config.yaml
encoder_arch: "inception"
model: "segmentation model"
dataset: "pixel-art sprites of 400 made-up characters on tiled backdrops"
train_examples: 395000
image_size: 32
crop_scale_min: 1
horizontal_flip: false
translate: 0.06
rotation_deg: 5
cutout: 0.4
num_classes: 2
encoder_norm: "batchnorm"
encoder_activation: "gelu"
encoder_depths: [6, 6, 6]
encoder_kernel_size: 3
encoder_stem: "deep"
encoder_widths: [96, 192, 384]
decoder_norm: "batchnorm"
decoder_activation: "leaky_relu"
decoder_widths: [48, 96, 144, 192]
decoder_blocks_per_level: 2
decoder_block: "basic"
decoder_attention: false
decoder_upsampling: "pixel_shuffle"
init: "orthogonal"
residual_init: "none"
optimizer: "adamw"
lr: 0.0023
beta1: 0.85
beta2: 0.95
eps: 1e-10
grad_clip: 3.0
gradient_noise: 0.3
ema_decay: 0.99
steps: 3500
batch_size: 384
epochs: 3.4
lr_schedule: "step"
warmup_steps: 70
weight_decay: 0.1
Rows from block 10 of the encoder, named by matrix and row number. Each number is 50 + 15 x the weight over its row's rms, rounded and kept within 0 to 99. All counts start at 0. After the name is the row's rms in percent of the matrix's.
# b510: branch 3 first 3x3 conv (encoder.blocks.10.b5.1.0.weight, 48x24x3x3), inputs 12-23, a 3x3 kernel for each
b510.0 098:38 72 58 25 59 70 41 59 68 89 39 46 39 41 36 56 61 38 62 27 52 58 52 56 49 50 59 49 62 68 57 55 51 64 45 69 70 33 68 53 44 58 68 58 52 73 58 50 43 53 17 55 48 39 53 62 21 33 64 52 24 42 30 55 65 57 59 65 36 50 57 38 40 57 38 70 52 39 51 40 56 24 35 53 44 47 50 57 60 45 30 29 58 59 40 60 63 19 23 55 71 45 69 76 66 39 42 38
b510.1 101:56 55 43 23 54 72 54 47 38 64 60 51 40 15 35 30 47 48 41 68 35 61 60 37 28 52 61 53 47 72 57 67 41 23 45 51 67 50 77 38 35 49 43 23 23 59 66 37 50 57 27 51 31 41 52 53 28 51 36 42 47 55 57 67 35 54 56 56 73 00 60 60 77 78 53 31 74 66 35 23 56 56 60 74 64 37 43 38 57 30 38 58 62 49 60 59 36 30 29 48 53 42 48 71 44 31 53 62
b510.2 097:22 78 54 51 52 38 71 39 84 58 61 69 53 52 62 19 48 46 41 70 39 57 57 55 18 61 43 57 61 50 44 43 65 14 44 54 58 77 53 52 44 63 27 56 56 47 43 69 48 56 48 39 24 51 21 39 55 38 55 46 10 65 57 35 35 62 51 40 60 71 50 33 65 52 64 41 23 51 42 38 48 83 41 59 57 59 73 69 37 44 66 51 28 56 46 78 44 36 35 43 46 77 58 64 42 46 48 46
b510.3 099:48 56 80 35 62 55 59 69 50 54 31 69 32 25 47 60 19 43 80 42 39 67 59 42 33 49 56 70 64 42 47 34 65 44 27 29 44 63 43 57 56 45 28 54 54 52 52 77 38 29 57 59 57 42 52 39 61 62 56 55 59 35 52 52 47 56 53 49 28 65 18 41 55 61 47 55 09 56 68 71 51 60 52 52 66 57 60 57 16 38 58 71 47 49 54 75 39 55 51 66 48 53 71 36 59 61 41 60
b510.4 090:74 47 33 14 80 21 50 64 27 63 32 40 65 27 43 47 63 37 42 59 52 73 29 63 39 70 66 64 62 40 17 61 39 79 45 56 47 54 49 56 37 55 64 37 59 37 48 44 24 66 39 58 45 45 51 40 56 72 44 67 25 76 38 50 55 37 68 41 45 49 50 51 56 48 37 69 48 50 50 39 34 46 49 53 56 48 34 44 57 48 48 48 63 57 57 39 57 45 30 53 52 46 55 42 42 48 41 30
b510.5 096:44 57 38 47 58 76 53 44 45 66 37 61 55 52 41 69 69 54 60 46 46 28 51 46 45 17 19 74 45 40 77 46 38 68 34 32 70 55 51 74 53 34 67 49 53 47 38 41 60 55 23 76 55 51 30 45 66 65 49 66 21 17 65 44 28 47 33 45 49 29 59 54 70 43 51 63 58 33 52 62 60 43 36 61 28 45 39 69 47 42 79 57 35 54 44 62 58 39 39 52 71 58 29 63 79 32 41 37
b510.6 097:27 72 51 47 68 48 28 32 44 27 50 37 75 48 45 66 43 62 53 50 45 41 18 45 47 63 42 44 05 40 46 65 61 66 51 54 38 36 54 36 72 65 52 60 27 35 33 35 74 47 39 42 50 41 61 39 31 48 60 21 40 57 46 55 33 22 48 58 37 77 76 76 66 61 60 60 31 59 75 46 21 66 28 56 51 38 40 43 63 53 59 62 72 33 70 49 47 41 26 36 29 47 40 50 67 52 35 53
b510.7 090:41 34 56 41 32 48 45 51 43 34 51 70 33 51 74 54 57 67 63 42 44 77 69 46 71 51 41 62 46 27 91 46 58 67 53 44 43 62 55 56 45 68 51 64 45 63 66 46 27 39 71 52 38 62 47 48 78 45 54 59 27 38 71 41 59 36 57 36 48 48 43 81 48 62 47 34 43 54 29 55 60 51 40 58 27 48 47 31 22 44 41 65 35 47 30 54 49 52 34 44 56 18 23 40 64 57 49 52
b510.8 097:61 50 61 51 54 58 42 72 47 57 50 43 53 71 63 43 72 51 65 48 45 71 45 39 68 55 25 23 27 60 59 58 56 55 62 11 66 60 48 55 38 51 56 44 39 40 49 43 52 54 50 69 84 57 43 39 52 26 30 37 04 21 50 56 46 37 46 56 44 26 35 48 55 55 45 45 34 56 66 68 32 35 42 48 49 48 41 33 59 59 69 40 74 20 29 28 36 59 24 41 52 47 36 58 31 21 43 59
b510.9 101:66 38 54 36 51 60 77 35 43 38 75 38 07 53 50 39 59 35 23 58 31 61 45 63 61 74 44 42 39 42 32 66 28 53 46 65 27 27 53 32 57 64 74 47 37 38 44 53 39 72 48 59 51 51 15 73 49 37 32 57 59 62 54 48 17 27 52 68 86 35 48 63 11 78 67 46 46 70 41 58 45 31 40 76 27 52 57 07 30 50 52 22 48 30 56 28 61 50 62 57 57 30 54 39 47 21 68 76
b510.10 099:65 38 38 56 67 68 63 22 44 46 71 82 38 43 25 37 49 44 52 73 50 50 43 55 36 49 30 45 71 65 31 31 55 22 44 73 40 78 35 50 56 45 21 35 36 51 63 62 50 50 52 53 44 42 55 63 39 44 46 23 52 65 64 51 63 77 30 34 48 22 38 46 64 58 63 36 60 44 40 25 60 44 66 62 35 73 53 18 38 32 53 68 52 37 61 62 35 53 10 65 53 49 60 42 29 56 21 26
b510.11 099:51 48 47 47 45 00 54 34 49 58 37 48 91 68 22 58 59 58 23 69 68 54 51 32 53 39 19 08 54 38 48 64 43 34 43 47 51 68 55 63 39 41 58 55 24 49 36 59 58 50 72 72 56 53 47 29 68 37 28 14 60 26 41 30 29 39 61 59 23 57 54 52 65 47 39 50 64 44 55 47 56 44 21 36 36 22 40 42 51 48 57 69 52 18 45 57 40 44 59 83 38 51 63 42 52 47 63 42
b510.12 101:45 39 19 42 29 31 75 46 25 38 35 42 36 61 56 37 68 57 37 66 54 72 41 68 23 52 66 42 36 57 41 49 55 20 22 37 35 26 53 34 52 73 61 49 64 44 56 45 30 33 59 46 52 62 28 63 75 62 46 47 32 38 42 47 62 13 32 43 43 57 40 36 51 59 65 14 40 57 32 57 59 32 63 62 40 63 25 43 60 40 38 50 49 29 48 54 28 46 66 37 50 40 38 28 48 54 37 54
b510.13 100:66 45 61 50 38 58 59 44 68 48 77 40 60 60 43 55 44 41 38 52 59 73 39 65 49 41 60 55 54 31 33 57 19 42 08 85 38 57 76 49 57 60 32 34 27 40 56 60 65 76 30 45 41 53 64 67 65 68 56 58 39 63 57 76 52 60 40 46 32 31 67 71 51 47 52 42 73 33 35 42 32 57 55 63 68 47 44 42 30 00 42 50 58 27 61 51 27 63 25 74 34 39 54 40 41 56 65 43
b510.14 097:37 72 77 60 61 47 45 49 63 33 45 37 62 46 54 33 77 52 59 20 36 65 50 49 62 24 43 51 48 66 55 58 61 72 31 59 81 47 71 34 76 47 52 56 54 42 56 52 40 68 45 32 56 29 43 64 27 78 59 78 51 56 45 46 54 26 59 78 59 39 42 65 53 69 70 29 83 53 41 81 73 10 37 48 44 52 28 75 56 40 51 46 41 20 65 49 58 43 12 43 80 21 39 50 65 53 37 39
b510.15 102:28 63 50 56 60 58 67 35 22 76 29 50 65 74 53 36 58 41 75 71 61 45 63 49 38 45 43 57 41 52 59 51 52 26 39 33 50 61 42 43 39 34 52 49 41 61 26 42 43 19 50 32 57 18 39 48 12 67 54 57 49 62 80 25 39 49 27 82 37 70 48 42 36 38 46 47 55 28 40 56 48 69 33 57 69 53 51 54 81 27 47 61 39 60 45 06 57 41 25 33 42 45 57 45 56 70 51 53
b510.16 096:32 43 43 20 88 65 32 53 44 41 41 45 51 61 40 25 56 29 37 57 74 70 42 52 50 50 09 55 37 45 49 55 57 46 44 64 68 40 54 42 39 41 69 38 59 30 49 33 39 60 42 38 84 39 62 45 53 35 44 36 62 42 46 47 84 41 67 46 22 78 64 25 37 47 57 33 73 37 28 60 37 58 41 54 47 22 52 43 43 24 61 47 36 28 48 36 64 46 59 32 48 54 47 50 64 57 54 46
b510.17 092:51 67 33 29 52 57 43 35 33 78 44 51 46 62 34 60 44 51 46 60 36 48 49 43 33 61 45 45 61 34 66 59 30 46 78 44 60 35 36 67 49 21 38 53 28 54 46 49 45 61 56 41 58 56 08 36 41 42 46 41 69 51 61 81 74 27 33 42 23 69 36 28 52 41 65 57 42 84 59 45 69 57 36 48 62 51 49 38 23 24 55 47 31 54 52 34 39 55 49 57 53 40 28 59 49 37 50 31
b510.18 103:82 71 22 57 58 38 36 54 53 35 25 46 59 66 50 62 42 71 44 65 42 44 58 46 75 46 37 32 37 29 39 42 53 54 47 31 72 42 28 62 47 47 58 67 75 58 44 33 67 50 48 58 63 57 26 55 08 62 79 53 50 39 46 12 58 27 67 33 33 52 61 44 39 47 45 53 62 50 58 71 69 34 63 47 40 50 31 56 52 45 35 52 45 41 54 31 65 54 47 36 36 42 60 58 65 60 34 22
b510.19 103:55 39 12 37 57 43 75 51 55 61 49 65 35 49 70 21 74 72 53 19 53 65 73 47 51 61 30 40 57 48 48 52 85 52 43 53 68 53 53 56 47 74 39 53 43 47 71 49 47 50 60 48 35 89 58 69 50 73 38 32 70 46 52 35 51 48 56 32 50 56 62 28 44 32 59 65 42 75 51 51 63 29 57 38 59 60 55 51 35 55 41 30 73 32 64 55 43 39 18 21 38 50 58 66 71 30 69 57
b510.20 103:36 35 36 82 32 33 36 43 39 51 65 47 21 27 48 61 58 65 57 49 76 43 39 54 50 57 37 56 73 50 48 30 50 58 34 34 83 65 72 38 38 23 61 30 37 45 51 63 30 42 51 37 50 33 44 39 60 49 47 33 47 57 37 38 42 12 53 42 41 52 52 53 70 43 45 39 49 24 38 50 21 53 31 45 35 64 53 48 54 55 84 39 43 42 56 31 18 37 20 08 16 82 61 52 42 52 80 20
b510.21 101:65 46 58 37 40 43 26 66 40 36 62 37 37 63 56 55 66 50 49 46 50 34 27 52 53 30 39 24 57 36 43 37 57 28 66 46 41 43 44 49 62 46 42 38 46 41 44 47 67 51 59 67 53 57 33 09 65 21 14 48 23 52 68 46 24 27 32 52 59 42 27 40 61 61 65 22 66 35 47 41 43 23 10 09 31 29 40 42 17 44 38 47 48 42 39 38 51 31 57 22 60 48 32 32 44 20 53 38
b510.22 105:62 48 52 57 45 17 26 58 37 56 78 25 29 58 41 64 09 24 67 28 23 22 68 50 61 42 47 68 56 25 41 26 45 61 49 63 28 47 49 33 46 77 39 58 70 46 46 65 81 28 04 35 38 34 49 44 58 62 32 71 68 67 57 54 55 37 65 60 47 47 59 49 57 50 35 45 56 27 48 34 34 32 62 55 66 70 59 35 40 44 39 75 32 49 53 37 36 63 10 30 56 29 67 52 57 45 48 31
b510.23 102:43 51 20 35 40 32 57 35 25 69 61 49 49 99 48 43 51 28 49 47 73 60 62 17 60 30 71 11 43 79 37 28 07 42 50 46 32 64 64 56 55 30 55 29 52 42 62 37 28 71 69 38 48 55 40 51 71 63 60 28 75 38 64 55 46 41 38 60 71 52 28 65 58 60 42 73 88 59 43 52 56 37 54 78 56 32 52 57 59 50 53 70 34 40 62 25 51 44 45 66 34 50 57 71 44 59 43 45
b510.24 099:35 45 48 43 48 49 70 48 47 85 85 83 24 48 55 55 30 28 64 51 71 38 69 56 41 30 45 82 61 99 43 51 50 53 52 37 59 38 49 55 64 79 44 26 50 59 50 72 42 37 52 50 30 41 71 63 63 60 26 52 55 52 50 67 77 77 46 58 44 55 77 60 54 46 50 68 62 61 27 23 47 57 41 66 29 35 52 25 27 47 41 65 41 58 51 48 52 53 27 42 51 54 35 53 40 26 60 60
b510.25 107:37 52 79 11 78 60 43 60 55 32 31 55 37 37 42 30 44 59 41 42 46 47 55 63 44 42 44 44 60 60 49 51 71 36 53 66 41 35 52 37 45 59 62 42 63 58 59 36 33 60 66 63 54 61 57 48 48 02 58 25 37 41 17 50 51 63 47 38 43 53 06 41 43 37 67 46 48 34 59 58 31 41 38 67 36 52 71 11 67 30 56 44 38 37 40 51 51 64 75 25 52 66 00 43 56 40 45 39
b510.26 110:44 50 19 38 76 14 44 38 55 16 23 62 34 37 31 35 12 55 30 45 58 30 64 35 65 50 34 50 58 54 53 48 48 54 54 59 55 39 70 40 63 46 44 73 37 44 35 42 44 32 67 47 53 47 30 53 40 31 40 42 26 65 54 58 41 40 55 53 46 75 61 30 19 38 34 37 59 38 58 49 29 54 36 47 42 59 47 31 52 50 33 45 46 47 51 47 36 66 41 31 31 30 15 45 48 43 40 15
b510.27 096:56 52 47 88 61 43 18 53 50 67 60 42 56 55 48 41 53 44 29 29 67 47 72 64 27 37 68 56 65 45 39 26 57 24 58 39 60 38 79 34 33 68 36 77 46 48 52 50 63 45 36 63 36 16 63 40 45 53 81 67 50 31 59 40 77 75 22 51 62 66 42 55 34 66 52 59 71 45 44 47 65 39 81 60 02 62 66 61 33 35 75 28 60 40 46 72 25 34 30 16 40 50 41 46 45 36 26 43
b510.28 098:64 47 57 35 67 52 52 56 70 37 31 50 57 36 27 59 46 48 55 42 38 50 27 50 41 83 38 25 74 61 63 69 67 64 29 66 40 19 53 76 27 57 70 73 45 56 37 44 43 37 02 42 49 45 46 25 49 63 59 30 66 83 44 41 17 33 53 56 71 53 71 44 50 44 44 40 34 52 49 49 40 35 51 35 52 42 43 63 57 52 53 52 49 56 30 47 63 72 45 64 24 57 49 63 56 57 55 46
b510.29 102:44 48 33 86 48 44 32 52 24 30 28 61 29 51 63 37 28 53 64 41 49 18 52 43 42 46 74 26 38 28 31 53 52 43 73 63 54 42 44 43 38 61 56 16 61 37 82 77 42 58 71 66 42 42 21 34 43 48 30 46 16 51 64 39 35 33 54 49 85 43 49 68 45 48 63 40 44 50 24 56 28 38 35 55 49 65 71 31 69 62 34 35 37 42 38 59 46 63 72 38 43 67 38 55 32 36 42 61
b510.30 095:70 73 54 58 88 53 60 12 51 36 10 25 61 47 28 65 60 37 17 40 55 44 52 49 68 96 51 19 34 43 44 49 57 46 64 58 29 54 67 59 61 56 80 81 65 65 56 53 59 63 60 59 27 50 60 44 59 64 75 52 67 52 35 36 21 20 60 70 56 48 82 49 50 24 52 56 64 54 71 60 69 63 41 64 61 43 54 59 67 51 37 30 52 27 51 46 86 74 79 31 42 59 49 31 56 42 36 66
b510.31 105:40 59 45 58 53 45 44 37 39 33 43 51 56 49 44 66 52 48 36 43 33 18 53 20 60 50 43 50 40 21 71 57 39 43 85 62 58 22 55 41 45 54 32 37 50 29 33 32 38 51 38 24 21 25 56 26 51 24 81 59 56 78 83 46 44 62 45 32 39 86 52 53 46 16 48 49 60 53 51 52 38 45 21 71 56 53 58 64 37 42 71 41 60 38 23 54 73 55 27 60 45 58 43 49 46 34 74 62
b510.32 103:31 65 72 80 30 39 61 40 55 69 41 46 37 42 41 58 58 26 56 38 32 57 47 66 39 28 30 44 50 25 62 53 54 46 46 52 60 58 48 65 39 41 56 48 28 53 64 60 48 23 27 35 67 48 47 40 54 18 49 68 51 57 66 44 28 54 49 72 26 57 68 66 50 87 78 63 47 56 35 25 34 35 59 40 30 68 46 55 54 46 72 57 45 77 49 66 46 44 34 62 36 30 26 68 31 41 56 64
b510.33 107:54 59 27 31 22 58 44 49 28 56 65 65 52 51 59 43 24 51 65 40 48 36 46 39 37 66 48 35 62 18 53 57 49 23 43 62 47 53 59 40 42 49 30 20 56 23 66 47 21 58 50 34 37 60 52 51 50 56 42 38 39 57 53 53 38 34 42 39 81 57 33 18 36 38 63 52 34 64 72 65 56 43 63 62 54 26 65 20 74 74 20 47 73 43 61 53 51 64 50 51 41 50 52 59 48 32 46 47
b510.34 097:89 45 20 46 45 64 67 77 38 56 62 60 56 53 49 51 49 33 38 53 58 63 57 23 60 33 45 44 42 51 29 35 56 37 43 47 47 56 48 64 39 49 33 44 29 72 56 41 55 54 37 50 24 40 25 60 34 47 22 50 41 62 57 94 56 27 70 78 27 60 65 50 63 51 44 50 53 44 50 38 41 21 48 46 42 44 34 64 29 29 44 76 70 51 47 52 54 40 31 20 25 39 57 21 21 42 74 41
b510.35 101:50 44 64 46 43 45 63 55 43 28 45 38 44 80 71 53 67 60 64 67 47 58 46 52 53 72 68 65 52 48 63 53 82 76 74 57 42 53 40 57 43 58 74 37 65 43 54 39 43 42 46 67 57 42 47 46 54 34 37 43 44 43 52 43 53 18 47 31 46 34 36 49 40 64 55 45 51 83 77 49 64 41 46 19 40 29 16 10 25 25 64 53 63 56 11 34 36 50 55 30 46 21 47 59 40 50 45 28
b510.36 096:77 28 47 51 62 69 62 41 64 46 78 66 35 55 46 32 40 45 42 66 47 59 56 43 73 58 73 68 74 44 52 67 70 64 54 38 34 37 42 46 60 54 62 62 56 86 56 64 53 43 69 70 57 54 39 30 41 23 46 09 40 78 34 39 44 55 50 72 37 78 31 30 41 59 52 42 56 56 48 47 56 44 63 29 34 61 37 26 68 46 42 45 59 34 44 61 31 46 52 31 41 38 60 66 32 47 59 37
b510.37 098:49 14 27 44 66 53 43 65 43 74 61 57 64 49 63 48 33 34 50 61 47 37 30 68 59 31 30 37 36 58 36 54 32 37 50 51 49 68 50 13 70 31 24 39 34 77 27 54 48 53 39 66 44 29 66 48 39 47 22 68 60 45 71 53 59 45 61 63 62 49 41 59 28 56 36 41 61 50 34 73 22 44 52 57 41 34 51 24 28 48 32 41 34 39 69 37 04 52 45 37 48 57 36 08 50 55 52 56
b510.38 100:59 53 31 45 37 17 54 56 45 46 40 57 43 34 50 39 67 52 64 40 21 10 24 22 29 25 19 42 67 55 57 73 44 53 28 60 51 32 35 41 37 43 51 48 48 40 19 31 40 66 31 44 58 31 32 46 68 57 69 55 42 70 56 54 67 75 43 62 57 81 37 44 43 58 66 48 64 36 41 53 26 47 51 65 61 40 36 10 32 49 43 48 57 47 21 28 20 17 35 29 38 74 41 52 55 54 46 41
b510.39 103:50 73 48 99 43 65 49 58 32 18 31 57 27 63 61 34 36 72 26 31 66 26 71 40 42 51 65 63 37 63 67 74 64 40 51 38 51 28 41 40 30 54 49 68 47 30 39 48 47 42 53 43 50 46 35 36 24 43 74 47 52 51 64 35 59 43 74 61 51 52 39 64 80 59 50 26 43 28 47 64 50 33 41 28 36 48 62 60 46 29 35 31 46 28 32 74 55 45 52 41 34 37 41 61 24 51 63 58
b510.40 110:63 67 67 54 32 23 43 29 57 42 52 48 63 46 49 60 50 38 65 37 33 32 54 29 25 35 68 51 35 71 58 41 43 83 68 38 50 56 36 46 54 39 62 49 67 40 59 48 81 69 32 74 39 18 43 48 44 40 57 70 36 50 57 37 19 53 54 69 24 09 64 26 54 64 58 56 50 42 50 37 52 02 47 61 64 63 36 13 59 22 39 43 46 43 37 18 60 40 65 65 51 21 54 56 57 25 50 53
b510.41 103:61 38 42 80 67 53 50 52 53 32 40 60 32 53 72 33 45 55 43 48 72 49 40 18 59 80 39 32 43 43 48 41 42 63 50 36 46 67 42 51 55 10 61 39 54 65 56 50 20 57 64 36 63 28 42 34 51 48 62 91 62 52 60 49 20 43 56 57 55 47 45 55 57 34 18 65 63 78 79 56 61 33 71 66 46 46 63 36 51 46 25 64 49 30 31 33 28 47 33 38 49 63 23 49 26 39 31 44
b510.42 103:45 43 61 52 38 25 49 28 32 57 50 50 48 71 40 39 45 46 60 36 54 55 63 77 63 41 56 53 75 25 30 58 47 40 36 26 41 65 51 60 56 57 59 63 62 50 55 39 49 52 62 04 65 50 48 46 38 59 59 57 80 21 40 56 62 73 62 60 14 25 67 42 41 50 51 57 59 26 46 63 36 25 67 45 47 68 33 23 25 39 44 56 60 61 71 58 44 54 54 15 43 38 58 60 61 53 38 07
b510.43 096:35 43 53 56 48 60 56 62 47 32 31 47 28 67 61 60 32 73 61 60 38 20 57 29 40 31 72 41 61 49 45 31 52 59 32 30 82 61 59 44 40 25 22 42 43 28 59 71 51 45 48 56 55 61 61 49 51 46 52 31 53 48 32 51 17 33 52 45 33 46 54 63 65 38 56 26 67 63 51 43 37 43 32 46 09 72 51 25 52 42 44 27 60 52 57 49 30 49 73 54 53 26 27 52 23 57 40 55
b510.44 103:77 49 58 64 22 72 50 53 29 59 53 50 37 56 44 54 56 71 49 52 71 40 53 43 40 61 60 47 30 34 38 43 32 67 35 05 57 51 32 36 47 61 60 22 39 34 33 44 42 48 50 50 40 48 51 45 57 26 62 52 24 54 68 42 58 48 60 53 48 44 46 55 67 47 42 30 57 36 48 34 80 16 35 32 16 46 39 55 31 72 53 58 40 54 75 58 36 52 43 63 64 58 41 32 34 40 65 50
b510.45 096:62 52 64 44 81 24 35 33 28 32 36 36 53 67 65 61 58 46 59 46 45 35 22 60 35 60 46 44 41 54 49 39 33 43 50 37 36 70 33 45 25 55 61 51 46 36 41 49 51 64 52 58 36 54 34 45 39 52 48 40 77 87 46 10 34 22 37 38 32 60 75 48 50 59 50 56 61 43 47 32 39 32 40 16 28 46 34 63 58 60 34 41 48 42 59 50 45 43 64 42 50 27 35 23 37 60 39 42
b510.46 109:30 50 56 43 42 19 29 47 35 57 42 50 53 40 41 33 57 62 56 48 63 18 48 39 57 58 34 51 34 45 56 57 47 44 53 45 41 37 27 53 43 40 59 64 39 44 29 74 43 42 52 20 44 59 81 46 49 68 34 31 36 66 23 60 49 52 52 59 35 37 63 37 32 36 66 59 41 55 47 75 44 62 65 28 42 52 72 47 47 23 34 34 63 40 61 34 51 34 23 51 54 06 39 51 35 56 61 43
b510.47 091:30 60 35 74 38 63 66 41 50 26 39 40 69 37 35 48 46 52 62 59 40 53 63 46 59 67 46 48 51 34 37 37 43 47 52 44 46 64 31 76 08 55 66 53 50 46 54 45 49 39 64 53 44 52 73 45 46 47 49 84 38 52 29 35 32 52 59 73 50 58 63 16 47 57 59 64 45 55 53 39 67 50 37 32 58 58 35 60 72 52 49 66 39 78 26 51 65 46 48 48 40 45 60 72 64 41 67 55